A small model that predicts nearness at each pixel, trained from scratch: widths [64, 128, 128], 395000 training examples.
Rows from block 3 of a small model that predicts nearness at each pixel, named by matrix and row number. Rows with one number belong to one channel. Each number is 128 + 32 x the weight over its row's rms, rounded and kept within 0 to 255. All counts start at 0.
After each channel's rows are labels from the 100 images, of 14976, where the channel reaches its highest value: "strongest on" is what is common among them; "patch colour" is the nearest of a few named colours to the mean colour under the peak. Only what is clearly more common there than usual is listed. The data: small renderings of single solids in any pose. In brackets: how many of the 100.
# convs0: first 3x3 conv (model.mid.1.convs.0.weight, 128x128x3x3, each kernel summed), inputs 64-127
# convs1: second 3x3 conv (model.mid.1.convs.1.weight, 128x128x3x3, transposed, each kernel summed), outputs 64-127

convs0.88 [124 135 130 109 140 183 146 148 134 117 174 108  88 148 100 155 139 152 128  72 136 130 158 111 145 177 134 122 157  64 144 114 140 101  97  67 125 101  81 131 135 163 144 102 115 171 106 103  88  70  76  83 150 122 149 136 141 100 134 128 125 138 145  54]
convs1.88 [112 140 151 137 107 116 160 114 162 121 140 161 178  97  43 111  93 188 122 112 189 142 142 124 150  90  97 140 154 127 101 114 164 137 116  71 146 145 118 151  71 137 144 149 116  60 107 135 162  80 170 123 148 129  30 155 136 158 123 148 137 133 115 104]
strongest on: cone (30); pyramid (25)
patch colour: black (45)

convs0.43 [163 132 137  70 121 126  76 192  91 111  64  94 118 129 126 127 165  90 167  72  94  86 116 130 106 147 117  71 143 179 143 152 105  96 123 150 170 135 110 190 120  96 115 138 127 120 119 102 162  96 105 113 166 151 180 159 152 120 129 115 189 203 110 140]
convs1.43 [131 129 167 116 118 138 134 132 171  70 106 136 103 158  98 160 128 142  80 139  61 158 116 137 122 137 121 151 149  98  75 182 106 169  94 113 139  79 178 151 121 151 136  93 100 154 111 107 104  86  68  92  99 102 179 100 196 121  97 163 117 107 164 111]
strongest on: bowl (27)
patch colour: black (44)

convs0.95 [114 116 132 136 115 126 103 149 144 154 128 109 162 118  99 138 159 140 202 128 142 130 148 106 117 139  89  97 117 110  71  80 121 117 202  96 115 151 134 199 121  80 167 145  76 142 179  88 112 110 105  89 102  90 186 172 255 152 110 161 143 123 144 132]
convs1.95 [124 145  90 129 150 167 211 124 155 129 127 178 116  80 121 156 100 170 155  92  92 153 170  72 171 190 110  92 139  96 118  69 136 127  58 176 122  90 176 130  40  84 143 127 139  38 111 217 119 104 132 124 124 164 157 127  77 128 114 111  70 102 118 164]
strongest on: light from: left (55)
patch colour: black (49)

convs0.46 [ 97 122 125 157 147 175  94 120 133  96 171  91  83 187 123 149 150  99 114 100 129 124  39  95 168 143 162 195 105 146 133 145  91 144 102 167 128 101 151 107  97  96 135 134 110 185 155 158 136 151 127 115 114 101 116  84 147 147 132 115 163  84  93 158]
convs1.46 [138  96  96 163 108 155 159  60  59 114 120  70 151 121  86 122 114  78 109 126 117 132 163 146 104 104 128  83 107 159 103 143 144 116 194 109 134  72 120 113 167 155  82 152 132 129 122 126 193 159 106 129 126 126 124 149 140 153 113 114 122  64 185 166]
strongest on: capsule (38)
patch colour: black (33)

convs0.22 [134 113 207 170 115 217 131 138 104 123  68  97 143 101 112 105 172 114 110 136 116 130 138 152 176 164 125  96 142 146 103 131 144 122 117 120 117 174 103 154 143  81  95 121 161 123 173  94 127 119 122 149 119  85 137 111 173 110  81  83 125 116 164 129]
convs1.22 [127 168 117 122  96 102 128 122 165 135 153  99 161  58  93 136 127 101 142 125  71  85 111 176 163 158 120 124  68 120 102 125 188  88 106 101 167  87 124 134 131 142 143 136 121 157 167 146 111  78 120 145 124 148 158  85 106 164 160 128 149 155 127 125]
strongest on: jack (35)
patch colour: black (43)

convs0.38 [122 151 193 112  67 131 118  99 118 114 125 120 154 139 146 113 105  92 114 103  95  78 167  88 105 148 104 101 110 141  53  94 121 150 165 117 162  82 144 127 123 120  91 135 177 194 127 116 118  98  95 194 144 137  52 128 189 182  85  87 114  93  90 164]
convs1.38 [120  80 179 171  62  94 153  53 110 156  97 130 155 124 157  95  74 153 115 129 100 204 109 160 192 109 124  64  92 179 147  98  96  86 152 117 107 152 123 166 141  99  98 144 153 141  96 138 137 159 169 148 145  88 128 101  98 142 158  70 110 139  81 131]
strongest on: jack (84)
patch colour: black (35)

convs0.29 [166 140  87 121 158  92 155 167 123 113  89 169 126  69 121 133 143  98 114 135 180  91 172  85 143 132  66 113 130  98 107  94 134 132 106  84 136 138 114 116 103 207  87 122 138 113  63 142  78  95 138  96  96 167 182 175 118 107 147 147  72 149 129 152]
convs1.29 [163  97 117  42 179 118  74 131 133 105  59  96 119 117 172 146 137 154 123  88 145 143  73 199 123 119  99 155 121 109 128 115 102 105 141 136 153 126 112  85 129 135  98 189 183 115 132 122 154 150 171 121 119 167 134 100 158  46 197  80 106 113 163 115]
strongest on: metallic (62); sphere (50)
patch colour: black (35)

convs0.103 [ 45 167 123 164 172 193 146 112 123 153  84 161 148 146 145 109 172  35 111 169  84 123 101 172 108 156 133  79 137 145 114 116 123 112 122 114 134  97  83 147 171 152 121 146 164  71 148 199 175 156 161 164 122 108 117 140 102 115 161  78 142 100 134 120]
convs1.103 [ 85 127 195 131 132 160 145 106  97  94 126 141  93 134 142 115 111 154  49 138 136 139 156  84  96 101 108 139 127 113 193 159 132 120 218  86 164 147 121 117 134 135  92 218 114 164 153 146 106  93 130  52 127 114 142 129 105 146 130 140  97  85 146 128]
strongest on: cone (28); wedge (26)
patch colour: black (33)

convs0.33 [140 154 171  99 118 137 112 149 155 127 164 151 183 124 146  98  77 134 115  78 182 130  51  92 110 131 133 188 140 158  79 163 113 147 131 126 142 109 114  90 105 153 202 104  46 149  94 160 136 175 129 120  95 172 132 119 180 120 113 157 124 100  97 167]
convs1.33 [130  67 130 153  88 116 149 107 141 111 146  69 125 121  69 110 140 178 147 139 126 140 161 145 144  74 153 150 136 152  94 129 129  84 172 106 131 176 102 183 195  79  38 104 130 172 129 101 197 110 126 142 126 105 103 101  93 116 111 117  96  79 131 131]
strongest on: capsule (34)
patch colour: black (34)

convs0.72 [174 133  99 109 154 106 162 140 129 125  87 144 134 108 221 123 127  78 122  73 124  53 170  46 165  76 111 147 138 126 159 136 124 146 126 163 164 111 124 165 175 126 141 114 147 125 131  89 148 123  68  97 171  76 175 104 143 216  47 176 139 139 104 162]
convs1.72 [124 131 115 165 145  71  93 157 122 167 159 146 111 118 140  59 177 180 169  95 110  91 161 173 108 133 114 121 153 114 121 111 124 138 106 129 125 110 159 132  86 120 100  64 101 128 155 147  95 121 105 120 110 133 125 142 180 137 135  54 117 165 108 125]
strongest on: egg (29)
patch colour: black (35)

convs0.98 [132 125 159 133 116 121 137 153 141 115 170 130  88  95 122 197 134 123 131 131 106 132 188 161 125 153  95 122 186  92 125 161 103  74 130  90 122 132 131 117 210 132 150 135 139 113 154 112 148 135 100 149 161 165 157 122  64 119 162 185  67 113 168  42]
convs1.98 [ 96 112  88 100 149 127  60 120 165 151  63 102 139  88  66 133 150  82 182 109 120 137  88  83 146 154 156 109 140 111 118 131  79 112  85 155 114  88 105 100 150 165  65 123 135 126 162 142 158 115 124 160 168 135 118  58 171 115 116  56  82 149  95  42]
strongest on: torus (26)
patch colour: black (37)

convs0.100 [115 211 176 188  64 176 149  88 134 185 104 112 170 104 108  85 107  67 130 149 134 138 158 135  87 211 114 116 124 135 164 148 122  96 144 160  86 158 134 132 100 121 163 137  81 134 112 131 131  70 113 178 113 151 127 175  99 133 104  69 117 138 157 187]
convs1.100 [157 111  82  66 153 174 169 190 159 110 170 156 118 129  90 156 157  54 148  97 223 106 154 164 114  67 166 123 136 167  88 153 162 132 153  81 121 102  92 144 158 137 140  78 123 102 141  71 112 155 155  96 163 126 112 111  92 178 207 108 109 134 124 105]
strongest on: star block (47)
patch colour: black (34)

convs0.105 [196 149 153  98 157 121 127 125 187 132 152 131 101 163 164 161 128 144 155 161 127 130  50 136 150 137 142 130  81 114 126  64  85 123  50 131 127 106  89  67  71 129 115  99 152 116  69  70 136 132 121 226 155 153  77 114 109 135 147 143  63 113  94 100]
convs1.105 [ 78 146 120 141 142 100 122  76 159 133  98  83 100  89 121  74 121  90 117 115 117 129 184 119 113  93  81  60 131 138  92 118 144 148 123  93 116 157 130 118 171 164 107 213 160 160 125 120  81 152 110 154 175  64 127 104 147 107 117  51 121 113  40 132]
strongest on: torus (27); black (26)
patch colour: black (36)